config.toml
train_examples = 97500
image_size = 64
num_classes = 2
residual_init = "zero_last"
optimizer = "ademamix"
beta3 = 0.999
batch_size = 256
warmup_steps = 1940
Rows from block 5, named by matrix and row number. Rows with one number belong to one channel. Each number is 50 + 10 x the weight over its row's rms, rounded and kept within 0 to 99. All counts start at 0. After the name is the row's rms in percent of the matrix's.
# convs0: first 3x3 conv (model.mid.2.convs.0.weight, 192x192x3x3, standardized in use), inputs 114-119, a 3x3 kernel for each
# convs1: second 3x3 conv (model.mid.2.convs.1.weight, 192x192x3x3, standardized in use, transposed), outputs 114-119, a 3x3 kernel for each
convs0.120 153:40 40 40 39 40 39 40 38 38 75 73 68 74 68 66 69 66 64 46 51 49 49 53 53 49 51 49 47 44 42 42 41 44 42 42 44 38 41 38 39 41 38 38 38 38 65 69 62 71 70 63 66 67 60
convs1.120 143:57 58 56 60 61 59 60 61 59 51 53 54 50 48 53 53 50 53 56 51 52 56 52 52 62 56 57 62 63 62 64 65 65 61 62 62 45 49 47 43 45 50 34 38 42 36 32 31 32 29 28 35 30 30
convs0.121 085:57 56 57 57 56 56 57 57 57 30 29 32 30 29 30 32 32 32 56 56 55 55 55 55 56 57 57 56 55 55 55 53 53 54 53 54 57 57 57 57 57 57 57 57 57 45 45 46 46 46 47 48 48 48
convs1.121 097:50 49 52 48 47 52 47 50 52 40 43 44 43 41 45 46 45 46 44 43 44 45 44 45 43 44 44 46 46 45 45 45 44 45 47 45 39 30 35 36 32 36 39 37 36 59 59 57 55 55 54 55 56 54
convs0.122 087:46 41 46 43 42 47 46 49 48 39 41 42 40 44 44 43 44 48 46 48 47 51 49 53 50 49 53 40 36 38 37 38 41 41 41 42 67 61 65 67 64 67 64 66 65 56 57 59 57 55 59 56 55 57
convs1.122 076:42 41 41 43 44 42 43 42 42 51 51 51 47 48 48 48 47 50 44 46 44 45 45 44 42 43 43 45 47 46 47 48 46 45 45 43 58 57 51 58 55 58 55 58 51 68 68 67 67 67 65 67 65 66
convs0.123 088:49 47 50 47 43 46 51 48 53 32 39 41 34 39 40 36 39 42 51 50 54 51 50 55 53 51 53 40 43 43 40 42 43 44 45 46 61 62 64 60 60 63 62 62 64 46 54 57 48 53 58 49 48 59
convs1.123 078:41 42 43 41 41 42 41 41 42 46 46 49 40 43 46 44 49 43 41 42 43 43 44 45 42 41 42 43 41 45 43 42 44 42 41 44 44 35 51 38 38 50 53 42 44 65 66 66 65 63 59 66 66 64
convs0.124 156:43 43 43 43 43 43 44 44 43 68 69 68 68 69 67 68 68 67 43 43 43 43 43 43 43 43 43 45 44 44 45 44 44 44 44 44 43 43 43 44 44 44 43 43 44 53 54 53 54 56 53 53 54 53
convs1.124 077:52 50 48 55 54 54 56 56 56 54 57 55 55 52 53 54 52 53 55 52 52 57 52 51 54 53 54 49 54 56 55 60 59 51 54 53 52 54 47 50 55 58 58 61 55 57 52 52 55 47 50 54 50 49
convs0.125 081:42 43 42 42 43 42 42 42 41 58 54 55 54 49 52 60 56 57 47 50 49 50 52 52 49 51 50 48 46 48 45 42 45 47 46 48 49 49 49 50 50 49 48 48 48 55 56 57 52 51 55 55 55 55
convs1.125 132:51 53 52 54 54 53 57 57 55 54 53 57 55 53 54 60 56 59 64 60 61 61 57 59 62 58 60 56 61 60 59 64 62 57 60 57 46 41 41 46 39 42 49 48 49 41 38 36 39 37 36 40 39 38
convs0.126 086:46 44 44 46 44 44 45 44 43 61 65 61 57 61 58 56 61 57 48 50 49 50 50 49 50 49 48 46 44 44 42 39 40 43 39 40 48 47 47 47 47 47 46 46 46 58 61 59 56 59 59 56 58 58
convs1.126 110:58 58 57 59 61 59 55 57 54 50 49 54 50 50 52 52 51 56 56 53 55 57 54 55 57 55 56 51 53 52 49 50 53 50 51 54 56 50 49 49 44 45 42 38 51 42 40 37 39 35 34 38 37 37
convs0.127 055:54 51 54 50 48 53 52 50 53 53 52 53 50 46 55 52 56 59 42 42 41 34 33 29 35 28 23 56 50 56 53 49 57 55 53 59 52 54 52 53 50 50 57 49 52 39 40 37 32 27 21 32 23 24
convs1.127 082:50 48 49 48 48 51 50 51 52 41 44 45 45 46 44 46 44 47 43 43 43 43 45 44 41 42 42 38 37 38 37 38 37 37 38 36 51 48 48 49 48 47 49 48 54 63 64 60 63 63 60 61 61 64
convs0.128 094:42 43 43 43 45 45 43 45 43 72 67 59 61 57 53 60 56 54 41 44 43 43 48 45 42 44 42 49 48 49 48 47 46 47 46 46 40 42 42 42 44 43 42 43 43 57 59 54 56 55 50 51 52 49
convs1.128 132:56 58 56 59 62 61 59 61 59 54 52 55 49 49 50 54 52 54 61 55 55 59 52 54 62 57 57 53 55 54 55 58 58 54 55 55 58 56 57 49 52 52 43 44 45 41 36 34 36 32 30 35 32 31
convs0.129 079:55 52 53 52 45 51 54 51 55 35 36 43 42 45 49 49 52 52 53 51 54 52 47 51 56 55 60 57 59 57 58 60 58 58 59 57 59 58 56 54 50 52 55 48 53 28 20 30 24 21 32 38 37 43
convs1.129 083:39 39 39 39 39 39 38 39 39 44 45 49 47 50 48 43 47 47 41 43 43 43 46 48 42 45 46 42 41 40 38 36 35 41 40 39 47 43 36 36 35 31 34 33 34 64 65 65 65 65 65 65 64 65
convs0.130 088:47 45 46 44 44 45 45 44 46 62 62 62 60 62 61 62 64 62 47 45 46 45 42 44 44 44 47 57 56 54 54 53 51 53 53 51 43 42 43 40 39 42 41 40 41 42 42 43 41 39 42 43 42 44
convs1.130 080:40 39 39 40 39 39 39 39 38 54 54 55 52 53 55 54 52 55 45 45 46 46 46 48 46 47 47 44 43 45 40 39 43 40 41 46 65 63 55 63 59 51 59 56 52 64 65 64 64 65 63 65 65 64
convs0.131 151:46 46 46 48 50 49 49 51 48 52 46 48 45 39 44 45 40 48 41 42 41 43 48 45 41 44 42 54 52 54 53 55 57 55 59 59 42 43 42 45 47 45 43 45 43 44 46 44 43 45 42 40 40 39
convs1.131 141:52 55 53 56 59 57 54 57 56 54 55 54 53 52 56 55 52 57 60 57 59 58 55 58 59 57 59 48 49 47 47 48 48 45 46 46 62 65 63 62 64 66 58 62 65 45 41 44 42 41 39 46 41 42
convs0.132 071:48 42 46 43 37 45 49 45 51 32 36 39 32 40 41 38 41 41 48 44 48 49 51 50 55 52 56 39 45 44 41 48 43 47 47 44 64 63 63 62 59 62 64 63 65 46 46 52 50 50 59 52 56 60
convs1.132 078:40 41 42 40 41 41 40 40 42 41 46 48 46 45 50 43 44 44 41 42 43 43 44 44 41 42 44 42 42 44 41 40 42 44 41 42 41 41 47 36 45 43 54 47 53 66 62 65 64 65 65 65 66 62
convs0.133 082:49 45 50 43 35 43 49 44 50 39 32 36 36 34 38 37 35 38 53 56 57 55 56 57 56 56 59 49 44 44 45 37 39 47 44 45 61 62 62 59 60 62 63 63 63 52 52 45 50 55 50 45 48 52
convs1.133 075:40 40 43 41 40 41 44 40 42 41 43 42 41 42 48 42 45 49 41 42 41 43 43 43 41 42 41 44 45 45 45 46 43 47 46 43 40 42 46 49 45 46 49 48 54 67 65 66 64 61 61 63 64 65
convs0.134 079:52 50 54 47 40 43 50 47 50 37 39 46 37 46 47 39 41 42 57 54 55 53 53 56 57 58 60 51 52 53 47 52 47 49 52 47 60 62 60 58 52 56 59 56 59 29 30 38 37 47 55 40 52 56
convs1.134 074:39 39 40 39 39 40 40 40 41 46 45 48 49 48 50 46 43 46 41 42 43 42 45 46 42 42 42 44 44 47 41 39 43 41 41 42 39 34 46 32 44 35 52 48 52 64 67 67 61 65 62 64 65 65
convs0.135 139:47 49 47 49 52 49 49 50 49 54 48 49 47 39 43 48 42 47 41 43 42 44 48 46 43 45 43 54 54 53 54 53 53 55 57 57 42 43 42 44 46 44 43 44 43 44 46 45 44 45 45 42 42 41
convs1.135 136:50 52 50 52 55 52 52 55 52 57 53 54 56 51 54 55 52 54 60 57 59 58 55 58 60 56 58 47 49 48 46 48 48 45 46 47 64 65 62 63 63 65 57 58 60 45 43 44 44 41 40 47 41 41
convs0.136 085:56 55 55 54 49 53 56 55 57 28 27 28 25 25 27 27 25 29 58 57 58 57 57 58 57 57 57 55 53 52 53 50 52 55 53 55 58 57 58 58 57 57 58 57 57 45 45 46 44 46 44 43 44 43
convs1.136 080:42 41 42 42 42 42 49 45 45 48 46 48 47 46 43 44 44 45 43 42 43 44 44 45 43 43 44 43 44 43 45 47 44 46 45 43 38 30 34 34 30 39 41 40 46 63 62 61 62 62 61 64 63 62
convs0.137 117:45 44 44 43 43 44 43 43 45 68 70 68 65 68 66 64 67 67 50 50 44 50 48 45 50 45 45 42 40 42 40 40 41 40 40 41 49 49 48 49 49 49 45 44 45 60 61 60 60 61 60 59 60 58
convs1.137 067:54 57 56 50 59 56 46 54 52 49 48 54 49 52 49 49 49 51 50 47 48 52 49 50 52 49 51 51 50 49 51 49 48 51 50 51 47 57 55 43 51 47 37 40 47 50 44 43 44 40 38 48 46 42
convs0.138 124:47 48 46 49 51 48 49 50 47 53 48 49 49 42 46 48 43 47 42 43 42 45 47 45 42 44 44 53 53 52 54 54 53 55 56 55 43 44 43 45 46 45 44 45 44 43 43 43 42 43 43 41 42 42
convs1.138 124:52 58 53 54 59 57 51 55 53 55 52 55 54 50 53 55 52 57 60 57 60 58 54 57 60 56 59 49 50 51 48 49 50 47 48 49 65 64 62 59 60 61 51 48 58 46 40 38 41 39 37 45 41 39
convs0.139 048:59 64 60 62 64 60 59 58 57 58 57 58 54 49 50 47 49 40 45 50 48 48 47 52 45 49 48 69 68 67 67 65 64 66 62 53 49 52 52 48 52 52 54 55 53 38 42 41 35 36 39 33 38 40
convs1.139 085:42 42 42 44 45 43 44 44 41 48 48 47 48 47 50 46 49 52 46 46 45 46 44 46 43 43 44 46 45 45 43 42 42 44 43 44 63 63 57 65 67 59 64 61 55 60 62 63 63 61 64 64 64 65
convs0.140 091:49 45 50 48 42 49 55 51 54 34 37 40 35 37 39 39 37 40 53 53 52 55 53 53 55 54 56 43 43 46 43 44 45 45 45 47 61 60 60 60 56 61 60 60 62 48 49 48 50 50 53 50 53 56
convs1.140 076:43 43 45 43 44 44 46 43 43 46 41 43 45 44 45 43 43 42 42 42 42 43 43 44 41 42 43 43 41 40 41 41 40 43 43 44 42 35 49 49 43 37 50 50 51 64 65 58 64 59 57 61 58 60
convs0.141 095:42 41 41 42 42 42 42 42 42 70 69 66 66 67 66 68 68 66 45 47 47 46 46 45 45 46 45 45 45 46 44 47 48 46 47 47 42 42 42 42 42 42 42 41 41 58 59 59 55 57 56 57 57 57
convs1.141 093:55 56 54 56 59 58 57 58 57 48 52 52 49 47 53 52 49 58 53 49 50 55 49 50 59 52 55 62 67 64 65 71 70 63 66 66 49 46 44 41 39 45 37 38 44 42 37 37 37 31 30 41 33 34
convs0.142 168:38 39 43 41 44 43 41 40 40 71 70 65 68 65 63 66 62 64 47 52 49 52 57 56 49 52 49 46 40 41 40 41 48 44 45 46 38 37 41 37 40 41 38 40 35 75 76 70 73 79 66 67 67 61
convs1.142 151:57 57 55 60 60 58 60 60 59 52 51 56 50 49 52 52 52 54 57 53 53 58 51 52 62 56 57 62 65 65 65 68 67 61 63 63 47 46 46 44 42 47 39 40 46 35 32 32 32 29 29 33 30 30
convs0.143 104:46 47 46 49 52 49 48 48 46 61 53 50 52 44 43 50 43 45 41 46 45 46 55 50 44 51 44 55 55 53 57 55 52 56 56 53 38 41 41 40 45 42 40 43 39 49 53 48 51 51 46 47 47 44
convs1.143 134:54 60 57 57 62 61 55 61 59 54 50 54 52 47 50 54 51 53 62 57 58 58 54 56 60 56 58 52 54 52 53 55 55 52 53 53 59 59 54 51 56 51 44 46 45 40 37 36 38 35 34 41 36 35
convs0.144 122:45 45 45 46 46 45 45 45 45 68 71 68 69 72 70 67 70 67 45 45 45 44 45 44 45 44 45 48 46 49 46 45 50 49 49 51 45 45 45 45 46 45 45 45 45 58 60 58 57 57 56 57 59 58
convs1.144 104:56 56 55 57 57 56 54 55 54 44 47 47 45 47 47 45 45 49 46 45 44 48 47 46 51 49 49 56 57 59 58 60 62 58 60 63 45 40 39 36 34 34 30 27 37 44 41 41 40 37 37 43 41 39
convs0.145 058:41 37 41 36 31 42 42 41 48 37 40 42 39 41 48 46 46 47 53 51 50 49 49 48 56 55 54 43 42 43 42 46 47 46 42 46 63 58 63 58 58 60 62 59 60 49 48 48 50 44 48 56 57 57
convs1.145 076:41 40 41 41 40 41 39 39 40 45 44 46 42 47 50 45 41 48 42 41 42 44 43 43 41 42 42 40 42 41 39 39 38 41 44 41 43 45 46 45 43 53 49 39 46 65 66 64 59 64 65 61 60 62
convs0.146 055:55 60 57 56 61 55 54 56 53 65 61 63 58 55 53 49 50 53 48 52 50 45 45 47 39 36 37 65 65 63 61 61 58 56 57 58 45 50 50 47 49 49 46 48 48 43 45 44 39 31 33 31 28 33
convs1.146 071:39 39 39 39 40 40 40 41 41 51 53 54 51 46 53 48 51 48 44 46 46 45 45 43 44 43 44 45 44 47 43 41 44 42 39 41 63 59 51 62 56 52 62 54 53 66 65 65 64 64 65 66 66 66
convs0.147 074:52 54 53 50 46 51 54 55 56 52 49 48 65 64 64 64 65 61 54 49 49 54 50 49 61 61 62 50 51 50 52 49 48 52 51 48 44 43 43 39 33 37 44 40 43 40 29 27 54 42 37 62 58 57
convs1.147 086:42 43 41 41 40 41 40 40 40 45 43 46 47 50 48 49 49 51 41 42 42 42 42 42 43 42 42 45 45 43 41 40 40 44 45 44 51 46 47 49 42 40 53 51 48 60 60 58 63 60 60 64 65 64
convs0.148 079:60 59 60 58 59 59 60 62 62 38 39 40 37 37 37 38 39 40 57 56 57 55 54 55 55 52 52 52 50 51 49 48 49 50 50 51 63 61 62 61 61 61 61 61 61 51 52 53 48 48 51 48 45 48
convs1.148 122:49 46 48 49 47 46 49 48 49 42 43 43 42 43 44 42 43 42 45 44 44 45 45 46 45 45 44 46 45 46 44 45 45 44 44 46 40 38 35 37 38 35 40 40 38 54 54 53 53 52 52 54 53 53